{"model": "encoder-decoder audio transcriber", "dataset": "babble in 24 made-up languages, each with its own sounds, syllables and stress or tones, from a formant synthesiser", "train_examples": 39062, "time_shift_ms": 100, "n_mels": 64, "hop_length": 160, "input": "log_mel", "spec_augment": false, "win_length": 512, "tokenizer": "char", "vocab_size": 55, "encoder_arch": "conformer", "encoder_norm": "layernorm", "encoder_activation": "gelu_tanh", "encoder_mlp_ratio": 3, "encoder_head_dim": 32, "encoder_fused_qkv": false, "encoder_qk_norm": false, "encoder_dropout": 0.1, "encoder_inner_norm": false, "encoder_moe": "top_k", "encoder_drop_path": 0.05, "encoder_kv_group_size": 2, "encoder_num_experts": 8, "encoder_moe_every": 1, "encoder_expert_mlp_ratio": 1, "encoder_experts_per_token": 2, "encoder_shared_expert": false, "encoder_subsampling": 4, "encoder_layers": 12, "encoder_width": 256, "encoder_positions": "learned", "encoder_kernel_size": 15, "fusion": "cross_attention", "label_smoothing": 0.05, "decoder_width": 128, "decoder_layers": 10, "decoder_norm": "layernorm", "decoder_norm_position": "pre", "decoder_activation": "gelu_tanh", "decoder_mlp_ratio": 6, "decoder_head_dim": 48, "decoder_fused_qkv": false, "decoder_bias": "all", "decoder_qk_norm": true, "decoder_layer_scale_init": 0.1, "decoder_parallel_block": false, "decoder_inner_norm": false, "decoder_positions": "learned", "decoder_cross_attention_every": 1, "decoder_tie_embeddings": false, "residual_init": "none", "optimizer": "adamw", "learning_rate": 0.0015, "beta1": 0.9, "beta2": 0.999, "eps": 1e-06, "max_steps": 3600, "batch_size": 64, "epochs": 5.9, "lr_schedule": "cosine", "final_lr_fraction": 0.05, "warmup_steps": 180, "weight_decay": 0.2}
Rows from block 9 of the audio encoder of a small encoder-decoder audio transcriber, named by matrix and row number. Rows with one number within an expert belong to one neuron, the router's apart. Each number is 128 + 32 x the weight over its row's rms, rounded and kept within 0 to 255. All counts start at 0. Numbers have three digits each.
Before each expert's rows are labels from the 100 clips, of 14976, where the router gives the expert most weight on average: "responds to" is what is common among them; "lies over" is the class under the peak. Only what is clearly more common there than usual is listed. The data: babble in 24 made-up languages, each with its own sounds, syllables and stress or tones, from a formant synthesiser.
# router: router (encoder.blocks.9.mlp.router.weight, 8x256), inputs 43-85
# up: expert up (encoder.blocks.9.mlp.up, 8x256x256), inputs 43-85
# down: expert down (encoder.blocks.9.mlp.down, 8x256x256, transposed), outputs 43-85

# expert 6
responds to: prosody: stress on first syllables; /aʊ/; /z/; /h/
lies over: /aʊ/
router.6:159105119108114148084057175114109106170165145140128126164117062161148103140135149102142125151154137101112133144114139076118167135
up.0:088129115158157171159171153110103150112167147181149084134143077102113132132072074114125105140085136149113093124139133103128082117
down.0:181142094071141158153144154161115099088104061177093154143158091147078106113124100151129199153168148089127162158188149153110068120
up.1:172099141114119227149165106119100121131098085101140151123132078151153123136133184099119153107106023122100108157143212124115166100
down.1:204184063147112125130065142161135117095150116164137004168119111160114124154162100069153124114088117109123140076090152101073094151
up.2:147104122157104138130099173148091120127171197181111108136115109153108116168108143156131168128139129067068110071143101103077106101
down.2:129066107129149147081143179139159204076048205129066156113137108147130122126112150156168146090137111161108118170166106100135121200
up.3:122081171088132191166102127113164192067160111119127130143092081148125083092153141168098209097143145140116138133078108106147149130
down.3:129149115116183155149142132175088140109161171072096124146129104130135148090116158099079060144064108167106116042102143136116073189
up.4:109131142172171120113075191050170151111201145119082097120080102113110142112151157167143158063073133065119178126140100124117117109
down.4:214177117093089117105130188160167066107109120080065121099136115148092137108133112060146156118086096139161225173168163141122128052
up.5:091074129138119125087123195171078178129075137141128113093130128125127151098084144191153166112073131115124106129146065126188072096
down.5:156127138086126144131147177130154093070126089138138156186192118173072097127155104123140130164142148139158065157135180102152101169
up.6:106105131141177137116091116171142118146110154173184119140093079108135130127107124165111161119131101144170129138166134154019107065
down.6:141127089125096174104123174136152128027098085125171136151157105195108079147093062130111057140132084119117158136108184146078130124
up.7:184095186145147118164140170166173126091134109132130167131100122135045095067152086109136086099171125106122179149060076092074173146
down.7:160172114111090182099139139127148161164095217071127176112044118038176106136171167088089078129102112185106096106134076117098131085
up.8:144085092167106210157142134139138127097137155060144100124149126138125146150154113159108108153145153121124183151109144120088132108
down.8:132103098175123133152141116160170086089100142090084099120164108171131121105110090097105084157101096078133144150122173100154057136
up.9:154138166098092077150133090101127128125140119133191149134135089138139164133180059162138142151107171163051125138115092146134123188
down.9:150106090079116047114050143166133128154158094127172158132153165164184137136134149153069078138173179182118138092140134109133193076
up.10:117130163138129143124115064080179096157167111183132097103138138141081120153112149193133146110064081156087086133156100101103105143
down.10:131127142118110097101086143153168110150121114114128190114159116173121169105187175093142148130136125099196138157109144120056160110
up.11:086114149175150122084124141127104152157107150113211113148131084145068126089152113184060173081088148075090154066157111064141104094
down.11:081132048149090119134101163096141143096164085128140120132152134136111099216188139095122137084161153200208120178118142159117089102
up.12:153079157056226082116106224102075076125122114100102131095120133121135129152103105111060108156114124111113141161107103142143132129
down.12:152092073108103123077068109103140161141079124102148152143179126140092100219178091125177131150107082185160104074108117157085144148
up.13:117082161110162178141071241156176131112150084119138134182095089112153143128125136148132104122179159109112128103160101120125117138
down.13:214113082130140178113147114141082154091115143096128132114122082121141130088129119166058135152161052124180093134151120149108121098
up.14:140154200107170110159115139087152118132177138135159100148098160090144162155101134100155157195188097148079187114113160150113141092
down.14:120115147124152160057163119163115138199112220117153168111086106094143152178051133141131121185123110139117112100142109162112179149
up.15:127083126134170122121106149155105137152124156097144065147129124132121182141117131156150166145123156080098108133148136155049083144
down.15:200126079135133101159159144161128190091053110077092133123128148089142102149172061123138109115072137154170091137156178076148133084
up.16:106109137199114209086155141190094156151122119120129124159088136135099143127110162120062101131132125138084118159158148163134135124
down.16:092117084163155180140106111096076153060146127191106176146118152138088125105143171109111170101184097131095174158107127056132055135
up.17:124099190107125191156169168104155157127140157085146101111099127133081133118143224142147207107144092124125115111119107186106104104
down.17:118189126125139171125168173187098135116139144092102187108092155166085171144129121085139096164110134160033115060157108092111123092
up.18:144116103148079142122087118111165118164122172116097151164157075123118062092116115119078169118064103134122163086139133170132119104
down.18:128168059099134109135093176095152183069146111162133088153177164154097087129144126146103122095138090138128134134181125098162096128
up.19:131117127198152123139106198154099137128093163103071144112197118155132097117123174148152103144130101063136120120162126090128102138
down.19:197110079129094163107097077098152113142107185145146153140114099123163155103156099140089090166115126156119076101166106087187125134
up.20:163101170099151081154128153130120213165148124085152138132085143095079107110141119097161101151154140161071185130092100082066144144
down.20:122107166118164154114157102160130099139089202044150140081102099062151141142147146099094080177130106134120096088118106112150132090
up.21:137037154170124176114129097114089093113118105156121119116159125180149168123110175128133187087121147134124138115084083144101102097
down.21:101164131119091122098051190153118112139132128138089097125152094177135105147173132132156137116091105121116066161155120163101109169
up.22:132087150117144106087104173133108103132131173155064140165189065113127123110206169168095130143090086154123111119179122175081118151
down.22:132179011120152100109086074118114103123090109115119159113168112107123124115126087176171132094170128140143111090154172127150136119
up.23:090105147213097117114125213194161144125110066087028151086159183147108126080118163125138177170115113197149099089130075059164170146
down.23:150107089130090154154107073141155152147139061149128173048128156146128125168123059160121150111158138136109125179161094080139115070
up.24:114166165122159140115157065139107126137130108080133130168156088123058087127153098138124169148102107068125091158128214096164101141
down.24:135129193118142097120114164125085212138160071161120143090131102173122126130125108115141132094100122114115130114102133090129125146
up.25:168052103148104185097182173155135132121112101064062126108138132100162148127128145155150163129102137118113171093165119152140095091
down.25:140200087157179174112120093142130116117089150084107126085078120120130124146116137185083172132107134133127146095158156152150084128
up.26:090127079124161169166150144143095105123120137117150107149137148115161163108092155132170151099133089122134131076109192123083153158
down.26:179142122110131163095062135128163152045067163158111140107128128117173147163166049107118126065098136078082112156154107157082083126
up.27:105083131167122128140173160155148125128090117068135133116154099161144111076178203160149134110109109112039161189143138176178102112
down.27:135138108164136128067201119134088201139103153158097071101096104158111084127107049136128180122090103170169174087132065100175098147
up.28:084147102130195104062192216158104141142083120131066181112107124124177117119109114192098160168112099136144096095146117090128105143
down.28:139138141108138114158113104107117131061142142164145168103138130072192123104103108162109123099168133090105167169133102090158075141
up.29:137055142114117136143122105121149094115137122106094118067155097126137089103197138140144143102164141102122163164120089130102173144
down.29:129201076108141096164116172057116138143183174148141150097123129128158130102159181082090098109107133090128168099099136098132104114

# expert 7
responds to: /ɔ̃/; prosody: no stress; /a/; /ɪ/
lies over: /ɔ̃/
router.7:156166103123149089066125118144090113178093158116156131185128125170100142096177107102166135157150103083143157135114187117133064123
up.0:060108073112166180150079083159121137135136131119201137108195091088132049136150117083133141069097128143116122075141151041116129168
down.0:106114167115081133120131096129131143122118124110158197090152118167113211155129144126141107192147136107096132121155117137062143125
up.1:188076162081162106096130171063121124141078151093095191118151171131118137091139094159146107114163177062155143143189176081093143130
down.1:152103104116104048139164127117102113088117131062149094121142137144105132162099113109135160075081196095121156107146127127158129112
up.2:059134122120144167137170083154102091146145156152110120193075123165142107095134168074069165139104135122118154138186131148145132210
down.2:111138090159141141083090128073125121114180122138175100152104113168139156045152137102127088133162140147156156137083125115168151133
up.3:126131099182202116131080134128101134062106117131111120137116157160134092152166179075156182105151092102100141109091101137112152159
down.3:151162091102106094150156059122159124113095161143124144101135118103087137169160110182132103182164098095133110167129122155144179133
up.4:153150154098106132123123149156116092085134091136083117145061143122072171087096132137098144131149117124156150100143123092146141103
down.4:138129059136079150143088092089106088166134117166146103118116175113144128119171128126097162129139104148094114111135111157109117130
up.5:139098139166189117121153128145109130116134143128098129154067152095142068135107177175136205075142119173127089115080112083125145181
down.5:111125153141148100076059107144140067077156124136168128136081102088124145199098052082138109123171144151160111173125165125127073106
up.6:085079124112112097106167139163080120097128094093113171142158146196171133097123126149155143083123119188119140089138169137155104113
down.6:126131044127078114107106134146097178122109139113126144150134092080157129178127064094102165135170148156154111140087088050114116077
up.7:139131115118133145141079133176138105172119081120131060157150132099140147137126140094119114157134182155150140107131225064112120178
down.7:101158133079100164128157109083124090124155096165183185124177154165099130209117151110200083141147122091168094106128115116135141139
up.8:129135088161103173105179150110180139129090109136120115090090090159174072143129093152141081100108157126115123134156109098165122158
down.8:129124133186131092143090167146164188076103092132115116094041098134091144073154137097126097157154165169120113172181150122099167151
up.9:177074189147154143135157170086105140108116156088100179127113156142144159080134137112097180121123155188140130124092121041124133139
down.9:140133082166075113120059120136133093130132123095141131161131161105130167088149123072118116180134128128164116165178160168159162074
up.10:153129167168065147140110137168129116069134115171141098118113147097087156102163157090131150093129150095144187132141121158104099101
down.10:164101115057081160138153083134125136177121137102099141115159173120210161163124123160194074143148177079110118160051087153127107100
up.11:112116137139160130203182202135140152186159173084153135112111126137126093148124156150108151174171090157123167086087073152093119116
down.11:123170121113120144172115123073091116200117128162148112117171120092094145131106153115148118085131180116123107147109147180151096125
up.12:092116107179063153092166136111118113140032162193103137118137139104130118091121194153071122153148152078110172127170151155198090124
down.12:107106152097107100120104158094132165152128137109078159120117134122117141126179112083151097146157110148121137055080111093151180129
up.13:098125174114140154116152138167129160098091102119146134102122108154079153194119136172163085163143102082080162068164152105125107121
down.13:100048138089102149094089108147070143144147152107187153144089147146116119162118165128171089143080173125125082119146117077100086173
up.14:117057179107165091146187197088160106095127127094175122170103092134169108105116148089160157097094122139116152158152130123115141115
down.14:158193127101143106127073092086087157112195061174107119122147140107085124177144101129156144126092156070127168104215123159139080141
up.15:126139164120136184148116109113123104116154175160120087126137104105106161084073147107129121124139122149175169090125177135092095155
down.15:118136152106084145175083102110105138164085136099125133051192135131168140124159144140178103192111156107168104101130130159125096119
up.16:196109187189152121156144211137078105116152111138085096118151162142168162151130104182078131095158067083098149130110118134127146176
down.16:139178098157063118114122150134146135103079104134191104189173193128132127097144145088135081139175109142152150137146110133213114074
up.17:116055128120154155077119165147160125147125092132093147076155124123106101055142163186123161104137164212132103118110129120166091167
down.17:116144119123110106161127128119118114119121122068145152092123103142145197124156155157080138164137147199133078098080127141146158118
up.18:083093159175163075135110107148146127079126177173160155135072100100117108143096154144161149112174215134169130128083145102149198070
down.18:137168086080157130088136162118124156146118154145130091157107092149102099138176109105118167115145120038133135172115121126104116130
up.19:105118154147132154041076128114208139142082132151103173155104121112148159049131147178157126124158140114120124176130073105119135163
down.19:162127102147131143188163084176106132113113133166110047154152186110149167091140137107120132154131166122137157084054137129158110084
up.20:138134095098192150191168162120104167148128101108154182109120136139134147139115129123106171086107167067134177154094157080092158094
down.20:094152180146105112112118156163143134154200108172161143167137134150032085150165124107117156108111097118220143195151127114186101115
up.21:140163143120161156077184127104126161092129132103061139186092105166138168108124149133157063107112159142149162119077115119101065135
down.21:140074074139135081098108116090141080164125097097073135096086119115092168123149132060128140083082133124121163165149159136133139109
up.22:082128173157129059098168124134085136104165160114135125187072137131110143116206159108161194076153128195112118151114113117135056122
down.22:143120117099150118191150197125149063148115066137127110140141158082067110174129107169160107120132117089115052161092055182124100070
up.23:113113126148148124112107151076142102174126155096158127182160152143170102146136143124147132089145150114091136155081095087133176121
down.23:101200112122155170156109201094104094101155128150131125108124131138093110151132106096081074168174110158189145122127071175102110129
up.24:139181134157136114132137198071143169121125161093128133112109156087087122072130136176164157174124111107103150136145094142100128124
down.24:098141139073182074196151194163161072153157099140158160153146141114111096166066047100116098088135125086155153118088091103091100081
up.25:112099154146166093141103150137132073180110167143065166045163184134175135151125167129165161108165089135139151096165143157153083200
down.25:149163126119123139126118197118123141123121108127105170110131167133136141140155134078096121151157099164148131123123136062101097137
up.26:174095108088093131070166188128113167081093132163145155129122139131158116169097137055161157078139095172157104123108112130124097079
down.26:136124137094154167095081162126139081099145130087144097120164131106131118103129076119064109157116110060150160153117159109141154123
up.27:112142159068159157138172183154113160169122137124116191142108165111199143104102118155173125110174112154120108096106121164085037177
down.27:172069116117162093157116130110152117093112113183133122124135174142115079114094119111083078156165133049120138154080159138141072132
up.28:094149169181172158170160166158127140133098093112104101040107118146121117093108123129044159105129144112144138103150143177038149137
down.28:116108092133146143105117097146104111112133155110138062170110083119149125111151114046166125132113103120137135091117171183129148089
up.29:077126140137157068120175150102100132176106123160193121151124184113140162140109136120136164118110112235109165164151113053153162182
down.29:099118123135066169157065150170161148102157135097087152152130104103138162176072121096183112112179162154085062185123107136130080156

# expert 1
responds to: prosody: no stress; /b/; /ts/; /ʌ/
lies over: silence
router.1:144111099134151125119168141115079193117148067092129154092164152164039210122088186129079113155137137197140101189160121073181110125
up.0:069135137125131164170100196081135095167139153130100174121170139120142156118135140150170172131116123125160141094103149141137150111
down.0:121160112062109086073126150129115171125148185147155085174141174157120116180158135153123098152054134071160121122141112110139112104
up.1:123181130193170197080146114094115161146121171156125149085167155158167139105106086147125148119099152159107103113130150175100150090
down.1:094150160163164157110143058096138124140118173084124142175129059157134110089163115166133134088135099087115152125121158064158084149
up.2:064091172095141108114099154119140136136100164168115075115103113137104140148090118129125145131142078094153145112126167129100190107
down.2:094124129113118111074125137105138155124057139156126100177149087131124107101150110137072102101089150147128064148156140102122138127
up.3:123164148176101174066131149101107125114160121137153075145157195126140207101136122114170113128151140127147130129139210107062097158
down.3:127149137138096151132144208138096110072113109146117142091123171099149108152144157136133116146125072115128121118130152067136186137
up.4:132132136074183175080153161141091158126106123121124081128125155077118080134160135167076121124154178089105148116089175126110082144
down.4:126142160096131155077091059105072138131147145097119141123160142070176139127084127125148124170168151127188089113117173132110174086
up.5:147157103176097084162085146119156137146151158136135129128105130164122117116095096164106095131099150083148117121184174162112112093
down.5:152108114102104097119119118176187149145143118128094111076133134110030104132064105168105127151130126143165094098099118072142193170
up.6:179114123146097157120148130081141122118121123118181083113052119109136128124139105133083132129065113170123131129123208076175078098
down.6:132145118138185089180136120092098130112155127153113154173083175128165088140143125130113139127128171111166150133146108097093183099
up.7:091112080121142145048106163043139132131098153143117148137153182062086146124100125159140114116109104078101095075103142145125127113
down.7:113116105184138097099179160125098163175093161092066166106210098151123179175156090111160129118153119131048134094127125134163143110
up.8:109139165139088135129098158164115082140182124106133176114120135103169147130106107189156167166165127090107136145159076137159144118
down.8:092120112099120133162098165162152134147115122111118175109144151111151154119183146138167156202104155115147137103152083111200123085
up.9:140071153139126137154138148146121123087109035121099092155136175128152172113115142130060184096080096078132111129068077100125046137
down.9:124074076148085133188122156090131146098129122122113134140088118141121092114098078110120157149076150084091134122135162162153175107
up.10:107163099110182143110107176128089135174139146146117178117081095089156142176137124134080159133149177159107169102093123161151102068
down.10:118149158135110166141173137171108088095123088085099179194116174139140123165113103139140120139104173136126169113106132168137147148
up.11:114110133164130234104162113113085173132140078112119172090109051169116162108139169105137152175139132165118118123099138102086077155
down.11:111132205100134112119134146139089157087095140204153081150153072096122109080082128100072167076110085143181137116101191117124094127
up.12:106084130148162168123126087129078153114063162146100164166107074134133196127154137108114182093144113088148162101135133139210136088
down.12:144128105155159086089144194146151157121099119158097154078165102150230094083140166120122158181141066170082111146089114109144124096
up.13:100142103151083189089151123152088181124114073146170191144080140229154143102140132172114148183113145166118135099147142106120131146
down.13:134095161129091117144149069159141098151098135132100069103104104125122129058102095128137131115136126077153093143169139099156115132
up.14:131137159117162139163135169112113111140123163145076145157081106142137143150120162166120101158130107094113137091114124155124163095
down.14:151148105084164162150088173137165108166090123150093160100146173132143126103137123133131122165136142182155108124089151096103126143
up.15:110182064125170065130146141134124110134112193166129125159131128145155102141167098107136134185134167099128153097185146113191083120
down.15:177138161109110142094200128106126140149166146133127173124082137149095133123186115103105060143139131183135034133170082117142185072
up.16:168073108175156191052164126100085133112173126143146110137111103177173157193111099159119073134173124078156138134140101185134168069
down.16:131078094147153153158092147176182129137087161088087098126132135125123126081155210163149146110125101166142121129157117102158168161
up.17:135143146154162087133155188119109133151187096113075089099143080086173115183140105110193110072149125140101122103085104090136142119
down.17:143182095126120125125145120050203124165141105094140178155130171099105111180166062110118161124068164129154067141099167117153142077
up.18:131148107153170185074114124159136127182170136110067161161100104125110165157185183119152162076134191137184145107058082129130106172
down.18:163130140122099163085133175189116132157162084134116104131228038134192145121099110135123125099189062093052130137119154124111145129
up.19:117110089143075065158120133148169097118160116142093093095139091096156097113152110166109122104195146145090089102148109082075114142
down.19:114118054114156053108082165115101131127182117120133162137137132129155125143180121099146114136187125088173100158157063094118105108
up.20:148089150108134169149143068143106121101159143115116154186084112134098126161164176159077169066096174127140136168150064119120177139
down.20:150117144144134112136163075171111146127175156146120118051117137147103145114101146105134111174166072129088144127106111141133116131
up.21:104097131099173166141134152106121128137126099095134126129171107063098145100123104107153089079119123145108132147130139112098095103
down.21:136151161162071161129094140110097094138140071057152141100128181178062087173143115127088113128126158105197103121140145062163102080
up.22:079142167124153046053101082091070098138173094147177057154109116177130108188157123145135131148156128065164111188094168163092109141
down.22:062130108160094112135126132206155166125140153141168075144129151147088156120135136106151117188122194175158141127171145163161156109
up.23:088189145115100058137101125186160075140077147186120137168144114096108096137136121154111110064138146152095180148136103118143133090
down.23:113128031140137143144114158127147080162133080104121071116083222123175140148128057155124111114071142096129111165086157133094166080
up.24:096124156133090145099112137177093150166155126138066143093111098072138115185129150151125118102162090152096156126109164093161145134
down.24:138182142102157127114172134091080096193077097141151095125127142090200149143161123093141144138056068147101133118096098120097112125
up.25:120115150114138206116156094159124148121156075109168085125066122140140149108138203180110141127095159150093178116133166111115068124
down.25:122132174073141123173112061099085120147125127153161084111085112108098116101077129141110135117148170159151137120118161117153119098
up.26:129108133184218169129155126118090089155118122138141193140139158143130187130098156141124102148090076156089110157085147078147089125
down.26:099146121161058127105142121102117137089110144149141120146107129118111191127112163137200127138073097159135153118106191125093107107
up.27:172098101106183073140157169148112157122159132105109101127146149091165129087136137124142099084097119178094094080192093094132066157
down.27:127136123170125112148110187134075150147107093128157147133133197114158125180164096143145117185121149146166135163091090142138154119
up.28:142212215161123202106163163084122137105093148127118143156083139137115182178160108118134122164185117114114120109140166137174078103
down.28:164127106130061146042137117152105160100093195107166135077178077113133100131135119134138143137187102073126122111134153128090147166
up.29:126121136083136104144187150103124144123116117140043112070057093101128182087147138099118067124160140120120115065141142086134169077
down.29:159119095174104103129126107057169071137182091090142148130086095159049085173132190088119123114098100091131170126116101061095174094

# expert 0
responds to: white noise; pink noise
lies over: /tʃ/
router.0:174121118096132090128111143081089149124101144151179064114150128154135164131150066087098108167140102092090176069154049103111128138
up.0:087120071212142224180131097120114108123130095128111115058096153192100098071117176106155122122124117148171110182150125109086144110
down.0:177135078117088107135152086135083127177044195090116126161169082084135120193091131161143140184093122116147110131108165136147096116
up.1:164111127153160152122143171158102188161141135157124106158091170133138082115152115075142168192079104093134125200089154115104139171
down.1:064098102106147136118087124139113155116098132135148156128117086156144100069173075126173117170069155207160143077156143105141083181
up.2:153135196051129091129125147183126125121154098149160044123135117143145151118158175112154098094137100109149125122126138085146142133
down.2:097067163103109178120117178133162168108180143046112127128143152086154176120138113160099176103162126159145097099126159125130085160
up.3:184107090142109122116173127164119148116184115156061136088116167102137133214116084138175105107132105133113095162112113125125148131
down.3:109187059132084111118138079121103088135079108096103182106130194173183114111141117090099132156152101123078135095154160106130151155
up.4:125128235126148112095152147096112114116102138094063148111164151155133166106200118134150164147127051150126079136132114178092137142
down.4:130157096178162127154056081104111127127173101133156078094153134096139130131085162163123147130158156167094149122105167114099174119
up.5:139169185139117152109167127133113141117141124079102155048136123178150102098095153106114204098107180151088098123114158186089127115
down.5:063147140156126168166088086114129077158108066101170116067082135106075121140181115160175137140167127158140132096110093115159095091
up.6:131099133101164126132103115154129131172101101148142093071146144141145150139109144142155103105141180127131128123117059141171091149
down.6:053079097056144119190140130106116128118077129142141124137102092128174083169114108095141113177036133127103107114129102075170136155
up.7:177080125125108218115097130108132167111115142141125185126131055101190125102163117157129164169066148116123123170123179130063127131
down.7:144131103126094129135122115156144094168152073141064099105191077147132147079095105139211102080090193119080143101131079097147116185
up.8:121167149117121182157099105169145111135058074123125107123109136151136131130129158172111208103153115108115121135155179128129103151
down.8:119092071131130124164140092134148121174115091103117145125145120173150075170089186108180146147130138114171107069081112097088100106
up.9:128128103102118108162113191128140114187125158109103076114081173131122102180160088112214090129098125097077050198136095175123141106
down.9:049150145116127102126123099108110134138067183123142134147114057193080072141150148175096121165106145122174116111145165152165081138
up.10:126105149128209171122111162153121101123149134114075145150109129165129140107139132131172187101146119159081098132131195004059138168
down.10:155120122173117076116137192144154108162122158147113158095100153144172219150148086163095127157117134070098148173074123104119184189
up.11:110085079079117100193118112126160132082105087135167153135078107134181130159139143123091159111150099163129099127132131074169153091
down.11:086128185180078107134088151133108120133095097165137158177121115131214123108056105131134118114094099165182179137072139124173135172
up.12:137167138117146138058168123130087113162104112150145145174134139103122125120142144097127125135151149072105112157147153065080131053
down.12:136043079119136157171156060063165121080082106181120114141136111170116099106074120170115153123135087205179102114107112184126089211
up.13:104073110108167109143084113133150090123089145117226142117097094111167127127161185085088103146169170141186172110176152119137164129
down.13:083128126152165101145122191086120161133163130116134127142161100136155135078085214130113115105092160114095156081105113083160115127
up.14:175088110193102073113108186113111113114129090124096131146168158117163154102167162161160127084111138125102120125156121137169148032
down.14:104061130122083212142110109182164143122161132124062060148147110174119110132046133105129158123114116131106160069129122142116122176
up.15:158169158143126170094139137128121150136115125198134126103147129162148136128105110141173110117123090123092148152129091104132087133
down.15:121170097090103109202153085042107126068077146103131084098127166157115117116187126120179118123143154137135108107137163112139144133
up.16:117101112126129136131140159120059149187205124144127143105111136146150092095093064158187172133154115119079081141080089162121120157
down.16:162163113091161130131170102163146098155046105159133098088113145144159118066142148126072104125110190164069141094188123152157166131
up.17:123076108122145124164143180125155139083175184117133164135155077105123172117127100181141165121104138120101097120115108115084153184
down.17:107103179134160180120148138082151128126155122166088140159156153156176192180143123189132089111142130103089122111110123127169100119
up.18:155082151117162127186093158138111118127108166105176120119121096133104131139062134133152136107105165115072133114150162068130112151
down.18:151058091172182164051130163132129135122148125134086135121161093171200110092124124058176104171119088099074116126117173090143195162
up.19:155138112086141081147149161161108080122141146130141158084126106156189111118136161137162195128080112207107137143102081142104087070
down.19:128108134137103103145156164128112131104140113143173131101100123179087166145166110161085148138151121087081083120096074149072112135
up.20:090098130081133089248136149122129119167096116119107029128141110104186129142150170178163128128099183122091111142107111149166160153
down.20:087182127134070110162121139132127110127112205088063125148117139167210126114183103110075117148139119154156107127107120092126146132
up.21:158181147098098138146136171114130077113092148137115159115114203098054114128184148161146155179103143138174133151160155155052087141
down.21:125153112142143143123138080120128130134147085108066168125117115204098108130092153144167146157154131096125151164169130083149152088
up.22:134103182157135129052129173159103127121089164116098185149146087102130106119157129152107153137106105162137141175096134087144082121
down.22:099104137146132097208128116156154116161149113156129173166118217096166138121061125152087163152151179059120125129132128145111086138
up.23:141075113093204174112078108090158082105132108156090050067162146106093104136069133147162141097155144200042132127147113143102136131
down.23:088168118117140126138177143145142115097154167102087098095152067063100103130177132159135116167109165146212101099170139105157128149
up.24:122155111094131143162118099128120106164177139158150096097122148130138131182102095149159141143107138164083104163147039103143079170
down.24:104156136116123133152154121054165111171121143129068104088138063173126113088136093152082120198112146130104086088123146144110165132
up.25:037158143126128178126134125092126197121148160110133100145096121138084083124114147129139121197054145116121102154071066061082209087
down.25:150102096144120129116137085143112152165099153116136189135171163092158151104124156141061118148103142101128159120126153126161211157
up.26:086098144154102055165147193110132115116101109078094179113162138194142144138094141143133106108090155096090104144076136090144125112
down.26:124150134121121150161170135165124153142200142191076128141126164110125125140144162066137100204118123128151168129079166091112105163
up.27:111105163123222163174119114090118087191145131104114132087119149133137095132169178132130210135085148091085142173142131136167047101
down.27:081098106143111145109131166194103114088052086136076108114107083148142143120110111082163118103146109123128154145150095039164122124
up.28:151105141107105104074075089074177083166120130150172161116084162109116122114118160116151147084135151159119174130125060147127088148
down.28:077060140207090135148127131153115108123163146100097126153191155105076148135121168091188071109124107137114098094154165152099112166
up.29:076097199077125122108173143125145149134082124084136119127135140136125150128126126159143145065101061104193186092118080122137103173
down.29:110127131132223078204130168120137138082149093115086088130131150136107123062124119125116141148135154140152106094104052113175130118